config.yaml
dataset: "single toy objects rendered from many sides on busy backdrops"
crop_scale_min: 0.8
horizontal_flip: true
mlp_ratio: 4
bias: "all"
dropout: 0.1
drop_path: 0.15
layers: 12
one_sided: false
adamw_lr_other_params: 0.0018
Rows from expert 3 of block 7, named by matrix and row number. Rows with one number belong to one neuron. Each number is 128 + 32 x the weight over the matrix's rms, rounded and kept within 0 to 255. All counts start at 0. Numbers have three digits each.
# up: expert up (model.blocks.7.mlp.up, 16x512x256), inputs 0-255
# down: expert down (model.blocks.7.mlp.down, 16x256x512, transposed), outputs 0-255
up.320:130082154085215088121171153142090141105116165128169147151064138137139122137103158149077103102170195124155145135075128166164076113114122076164097121081144109106099140117093125129084103104131114189090194143137169124147152147108071163165134149074103103091088136083109164102109124168134069092127126117102153078147167134178106105060095157116165082086108099209163119130123089113067072149167150135189133190214151150084101169058122145092131140137134190164113131128117148129111093083102124111124144145155113125108125149140101094182196124102091123076158109153153158157127092115107148148142146146071191180131162137120095098113081082090113156104093119095130132136171133126064149134136126094060125143142117110135163080124155133116135107142107114160135111081092117101065119168145134
up.321:093147110115139169097093186136140063124179087088141146109160124153108161104101070093131087117118162138110118082106070096119122182125101176102050155146109153176133108079129183095105129136105123107154098103120151163131136090090124134137097128114084128175129182133078108070086069094137150154151109137079184160093093125121180092187111107165119155154157080042091149145127169177133135108100099140126131161171111122112104110129139193106133106118123115147133127118075203155184119106119118149132115207138150121134130120137138139082139167140128203099137166144115143090134098085076115164159147110152183121145075110106167223135134174085131115129103135179148145099168105157166135146167154153122144147125147131063080066135088175148105145083131153127112128068113173096142149116113097
up.322:155154084124162165119116090135173078152158182133113085132097153148117163102170151072078124114091148109136101110208133122115149110198096180149099107115147183176086131072135103098149188115141132155162109140134156175131115135032068125111070114115136134103111128177100077169114131162076132163053116112095134144144130129088157113109116158138093084155120110096175097099171127169136177145100123160136109093121114163102115173107067081109157098166119099128122094148106145103134116176156143096084144158157154076086093111153098148085101121153136171140133150128130125113125088098201168149194128087096103153149128131072161128095105132115176171111128106104131139138117071135138140113135117194104100120163158169105147158173051120176158202136058141114119104101146102121112121114096133
up.323:165143139161101113100136143104150087120116146157096148157111108133139143142169149171132152149136183150152087156076098149186109170114113118145172107137156110098074164145127132149117079099121089170134105121158177075153120127145179165163119130108135120164158137137159125126174102137159176115169137118159167124139114131153089106101118167190086172119175097104142122136126121126072130133131137130147134110087125137103156138158066155164121081134145101082077133130149150166144112131087126116123185115137134175086147131131103131169064133125099138130161153124161152178220182092105125117116127107136125154115127116147101103143182125152098120102109102057163137131118122101124143099137129149157110118142118118106110189186123167112114146160119134152153092102151116081134101152167135
up.324:124188130060111096081141151131125123054116164150075073124102193066102156109169122144119121044086051131099099108122199109157126173147152122028080157129110170132148125092150125121163111161108099153110108112138190067141081091132134125176144124163141177156217134149151081120160073103118126184129139152135140145118075089140154122129135082103151115230150085135119131128123142075110153097092131110173098093099125139170124094125134107173100154109104153096177136147162131112129136100212111105120124159139113120055153140108182172204129117125104137121131066138150150120181110098184159118063091185118218117088153128139135137120105132150156077158152088147125087182181141148111150087131102140137134147162149157127145131132099101102132172091137097102106141135084113116135174142104153
up.325:208132138138124182146157164108135140095105118136069159127106097144142149096133133097136099116131130130143090115218121165069177114107143159131096108151091134167167158119071151157104155214191129141114163129190173073086103128078153192129091143088108138164098138167040167093133080145138167147097115097126129092112156080084148143080116091088056148051029084151114160206155167129101105124054062063070164161154125080165132149097087072121184135136096250153099109173078058123127173128130124134091133148069189112135092127095109192205172156096145218028102208165159145111184113127106135101184132177114126144165161142115189035108041127090115103161111124115107122125091138072115163102190097110134083119109110150216125101185188165191213067144120163124100040201102113204050169102169178
up.326:077163092156135130118124124073162167128127080171179066124116167152161132130094077146137082133149166111125144097134193158117087113175132124179161128136132164152181102098057127079143117039100150128124141028148107169132186145195139149105107114109126139131146091141158164118122120200093128100116159124196124102092089096189060124111115153141174139109141178129055161152095135150105128166089180116109101148100116108138141128111116135122134115161189142132177125137164150141091131138139164139136106102125166137154128135116141137162096087195135114103158075052119074129149077159127152133120115125083136116099152094096117151125088162153112140117096134106169092213154119088124115167137153138103141116144180064097135131150145120089094141164155133096138153133126169141114089154174113
up.327:050152173084128114193154163102150158121185090142143153111135122085108132095175086107191149152143080140110128129118102160154130131103150135090115111118150122098064113124100107083104146161159154147085170147131137085124155182116133123133079142117131083108073241117132116148040210095136118150080130152119106095033137121175114111166098086136105107141119121139106134151106167080105120111172145061112097103145144122195137150121171155158141115094105113145136147099133093151144132132142109125085134116119122111163101122106128166101130119131144110161118132141084193100122064162119154150114145077141170153093115121102108066104116098118082170091114138110148133132077101141097078144088120101050144138109133078151109139137166132138055098158123155119080153124090121093065103140105103
up.328:101184214101104145072124149129138100166171151111104129068086143143119175158179080162164105137129154134145163081120197181122107110126123142157153165072098155164104166101129150139141116102135143138144078090106123092122149110052187098068095112130113154136189085126171139192176157063072147110100092139133133091235126099101086167163113125120139120112105164158075095102069182132179077143128088102195128122164192125123112080093173134128154145170142154150118225197120146142110081149119107126064180136083125154162109200144186113169192179181156136167131149119097127155172123155107147113154096064087114128117178153097104064167144153119148091211142133099127172121173117079095146141123144116110190097172138112112098132157119140121154123148138074122114147103122120191107085151085168
up.329:123138064141147128172127119151127154113063128102131137112103111095103143160161100127113090123142114102111122131081132089161125168097121106101156110149122131098181070137080148118140144103175109119126111123154092122117171083183127088138133195080120085134125107164106099150123133104133180113114187111133146084091170109154126096145139118139195159116106095141141144146134136130135121116147073144118119139112174076124141164116104104110110110124123109138160073178116148136144130155142069097211167117137160115137149164157198094160122095133100110111114109115176155075119125113087095153114116122107110130114133096062111186103122171159080163094138155080136125091137126119075121174076126108119170178124130084148132148090185138121116097121106112104097117161120170125137120112096154
up.330:119111114178137082084109145137161166113141130135113153148159174115133152115157172080067176138189099155160236136112169123102139108148166111142105112092126115094089137080138161142172177139108117126147160153107143054116146157155140093154089113115142116124072167181107108158146141066064167176176172121062145196114112086146105143163111162098141159169130108119132096141103156131065126127139121095189130192163197028099144185061123219133107175151184120160118107067146162111118135146111127105135181084066050027133120194126111087136116076150177198176179181113121166083150096088144134137122147082066129135141164168151096135108096099151144148139123218041221155080088083225132078142098179107137157140127090177142142200128135080113097151124085154133117133097115124156102142155104119
up.331:151134100116136141134096111116124079131165182065156099117185110116084118151072143092163102141137072141089199106119167103139121123133128165055104144119110140127106129098050162169121160090149147121155110148143203084174119144105166125132100120148143157123152124155100145130200159090120130140081168197149112134131174156055158127181187141105157126114175154117167142124091176122077106118167177162133122161071174117150130127103119097147112129141198106084223199081118120106120161134123123130154163094181088126118138112181180111148144095128134093156100155092133122112131104128123129106128066144071176100127138148110116135108119128106147098151119116159112110084085082077112103162098157174161087129190139128179148165106112152073076131137087164081186112142114137116122184076165123
up.332:072120084141163074147116092079178095110034104137099209142113093094137167135188115143214133108101065151128069140147183117147115181102120126102109189135145146136144144115151167076107146129108163133126109122075177144162151107103152182110150109118108124137103103161134113141140156144117101176152128076145130156090097139116123124154130125033086125163141165128135114110072139180099173115096157142135125080114135152144115159103134135140129072158087074156099118121181158130155163083098158140086118125124150116101140140076147161128114127131181136132178157097136153139098143138196147091115152141159152158144138117119128125139156116095136161142130132135112146097120043197161132128116184149112112050072105145118113111140165115125067142166103068081161133151159169160072150116147048
down.320:169118149162071101160094136150149139168148138155069103097097138175135102080126125133116169176063191116071184090114147090119129129134142082132121205106145130094120164095135107134139160137126153121122104108166193118103084157167116126014099108133160122104145151150121172146104117135147139159122194078125116134146075081106151108178129125136132135132099147105102075087151154126124105092109039085177105105047109145054132135140055107108184161104144173120169086105164127100149140174110129142143155087135152147092127166166033105081176123106134117169096071122145109132130101127106058143099150188190149109124102133185122108114193117113125150116096102183100127160110162122192144171047140171127148157114149163140108123150079118140139066157131103089104147142147126088130121059204102
down.321:125123129087086085097125130144210145122153132183147204181107132135145093121165152099110108162138159131127117152099103138115173149123136124178116067115144114078168153100080141136120131145119082157103173146132123090107131094108171155159194137134130124063129119089133105084118115106129161135156129113152167121129138139065132184128098121145195142093153139196172151116147127080154169161142196110133110115135142125128163118106137115195075080163174134143151092126148105108109160133139136170131140079093132114076123149135211138158151107167155126152076117149128152143121208140161146115132107115078093128161123165154158144094147090095131119145162106105092151147087184130096087082098124172114107087155065073098156184123169145071092126099140099141115169187113136144226111193104150
down.322:159084125126097133117174188121119106166154131107180131187186131209095090118117072077134104120137138154097165153125161137138161119107148119173159158137156109091120075080066141104095109096124143118126144113105112134094126117139153141079190150126167123152069159096143124170089061115113110085127107116148109123113117122118169134130159156084176142058133075150128050126149119070111131115170141133132102139149103170127086117095078144113112109148152168079154106154148084086112108118066119100167205130147102139094143118092121115118194137127147135094139122129115190121150133084080110073129078111147109100146122136179170084155098130116148070115200136144117145096114109077119150126171155135187140131124115100163133088110115128122156104082113152112089089094128125106175166136143180
down.323:167154119109139113081105139197154108175144126142151106143123135130140107120128127106145096107115075090115153085172105138091113119144115187102094174115151153167124131142130104108155134151120106132073170133104139206128064156109114114143169137161153139123131110152108134139125128101127107130125099134112168143143137138140164138159111145079142058134101108130130134175120050175109121161164083150106131134073113126077121114146119097129110143106100087143141056195088119128160097146148170113132161145130116161164165115157132134102094134178118146135120136121102104120162090135169168119123140161112123130133105145116154185175110077165068164071129145093126157179112161134140112171145083178125096105167116058139108134110117073148167144131116112106108121087101126126111102122123127
down.324:121063147084120137139175126160130161102121128168131148104057143118130098141110139156161136073155098158114149056175146094126122160137195099133161100173121244094113152077145111103153030208165163136152127198117097092179164149149151111197128176110103071098214121140136214096145158156103168053154144091099147174115130145155117074162161153090108132178116134115088128078154049114068106144047139150095128090164149086088113165083205070133111162147085143174102147134131166076222128181153080090075153120118122174221193173094194131142131160146135122152171090119168134095140193111123152086089083199113140049134164134062160098107170055132104060115139105133146158154111147089113069029146101120147168117079108129141145172186179114141091137164127124137099130198198223167170099162093149
down.325:092166162095151138194185091114078172199162091090065135113142096173115105141141123129171195117105124101061133131088071110120137041143084089149117114141097072099157138207151134117118101076095189173168151089116083112138151172170120112074079174118098066093106109113191158174107142212117177065143125135034119085163114047102110094102135136170174084161114099164117117113152110166092151085180151085105186124113058164121072112173108138124215095111178113150152114177124177167105204118048131088179149147156114095042074091104015144168114146110146145145133088057171093111098114122168165179163118156096153181126159163193170104044116161138161160136154176101133151071115080071122100148101155129178161176165081163138092133160139129147182116222126066096094139084116122151140143166159161
down.326:101109210199080156140130166116143112150128092107126160112120176164171103158067174140093158161124120101096099124086082113079182123094134139079144143134072078149144120118103161120140162064134196115146096158170132175105167128156126096150137139154115111151120210134115117103176166161078156123140074167169113107158129092086139154162131124096073088157144093091156098128192156133118096056125150149155097129127126114072108155080111105112153090114111144125083173113146110155145142159116105117188085072154084123183176085147146071108201099104082098105120157165088076128092144097161125146118141122194123122142074104169114119139128160139164184149069096106108163105104108151186151050170144144102108177155157138097131105169123093125121125095211122151148109160154129110082108125111148
down.327:127126091100095146079112102114106064112144139127139094074120126116087181076116167122142141098088145161141192087126135085132141084128104078137108148121118118096090115142187155126139133134098105120159156116147154114142144108134135102115164094112124078083127109112074150135212080130109147099095106108147132164173074100104159118114073067112109116159114098113131172091093071131133155162171150136121089141075092086100172074127115124138144120169140153138081154073097128108137166190106158139118169163105098121162196145127157101167139121135152134096118090118092136112114077105149057150108138139103106131163140147159146136142158097127114140160119144153142082112147125126147097108090099166100092120117088152104121140102119155112123114119132096095122105105146101096124126131152137
down.328:129072159106159109154162220165175122166095101090128078059111135135114099147102138142156073159106116139144187173095146148122141082149152165171170155149108126092115148116210077161115098102197165167131091127150142126160165075149073073079195203076068128109107077134123130170094155106118130191132122145183118125096178126176082108183102196095159104180109040121110138153196091080138164114141133160134098106170158140142115090108127114114175155080071121123124087122111176149175144137171086100153136172211130152129172060143146167176133096128165120133084138163107093161057177113106114137091153126140113067104103094137128153102132115105155113165136118103133064119114163138153122113145122131080140166147096080101080113104174136132081137139187131137092123118138182098145119092154126
down.329:107193158155142115113100111113130115120160108142142142146161070106104145110167179062133123197165148098132157115123092076107120123094128102086148153115129104134145137140152170150145156102055186126182130154201136121124169118108119090158096097107174121126119174099151122138107098143077139156130126132136160158140111110089108146109135167113134166160155127109137102046135119148109123144165107173150161155164152085147110099114154147169135145084075154081128143161078164112171136076119130068130155149163090093135119116147103129061082097149103128108110177148127113094186179142140106152129140136152160140127105163107179065119113153158117135167130145142114150164121125139127088119094081136127128063143068101088135127133136122130107134080123138110210064156157058109098115126119147
down.330:157086105164082111192144145069084126110149138107165163084136174082114171126202146102095105111173170063139178132161157097157106142131125148107156130152117087064097148123065143158128137181108106146110141150095145141103117141086048126147124091131181154130158121129167133098139175117050121174152116132116120214170056197079177174162130124097179135150142124102114144119104046120160153124124203174223129139140146122149141120101141044139130146133124137121100043068099081080153199194107108167121153093156119170080150148078164115130120092184085070110147187112158164152071125146131054134144141156115081136104083127161200100129146172116091110148102180149156147113130166119070083132165038121154148193118094134133171154134135126099166080063131159123129083156137147116135111136141093
down.331:142101114101177115078202088118127150106121091137130207141109183045153157096190114125180114174148140146157105070170121101133178089154111138174145082153152089121126112099132170138123121185126112123116096113124132127142130054049161097162127176103205118152139168120136116158127115132098124065172101145105104173089140121127151107149068136111164167127170139063082074176182127131138227155073103172120163128111143126150173073152134137124129096089108087153082068134089175135137087106103164101126110104148136111128111127191145157139101119167165081127186145129109078147104122115094131110147145128129061120130128089134125051109153175130126156138127144084143141101138131140124065089136147129153116117160130132106142146106101149157117161148146154101120100143138065113106127124137128
down.332:105144116116133152139102131130071110101194088107177161127109132146111137137114118088117122145149148118165103121173059123091194121151165116095093107113061094164145130146156093151207134156166122117147139160138187128094147064116106153128168131153085087118116159162144175125119059103101130122157116122123113131187093117104123084139145117130154143100126155109140122156158109092112205124185190150143143112105095134115123117134191145103110120105137136104141160116087142081144139089122133072091148122096143163184092140150114177170140149137103131125111172097107124117180170132082120125146153157063115086146146158130136130136124199130134142092137124093115209141122146094107119110144124169112165089152158139145083104065116132147128090109127160145120146068123104149163105159141163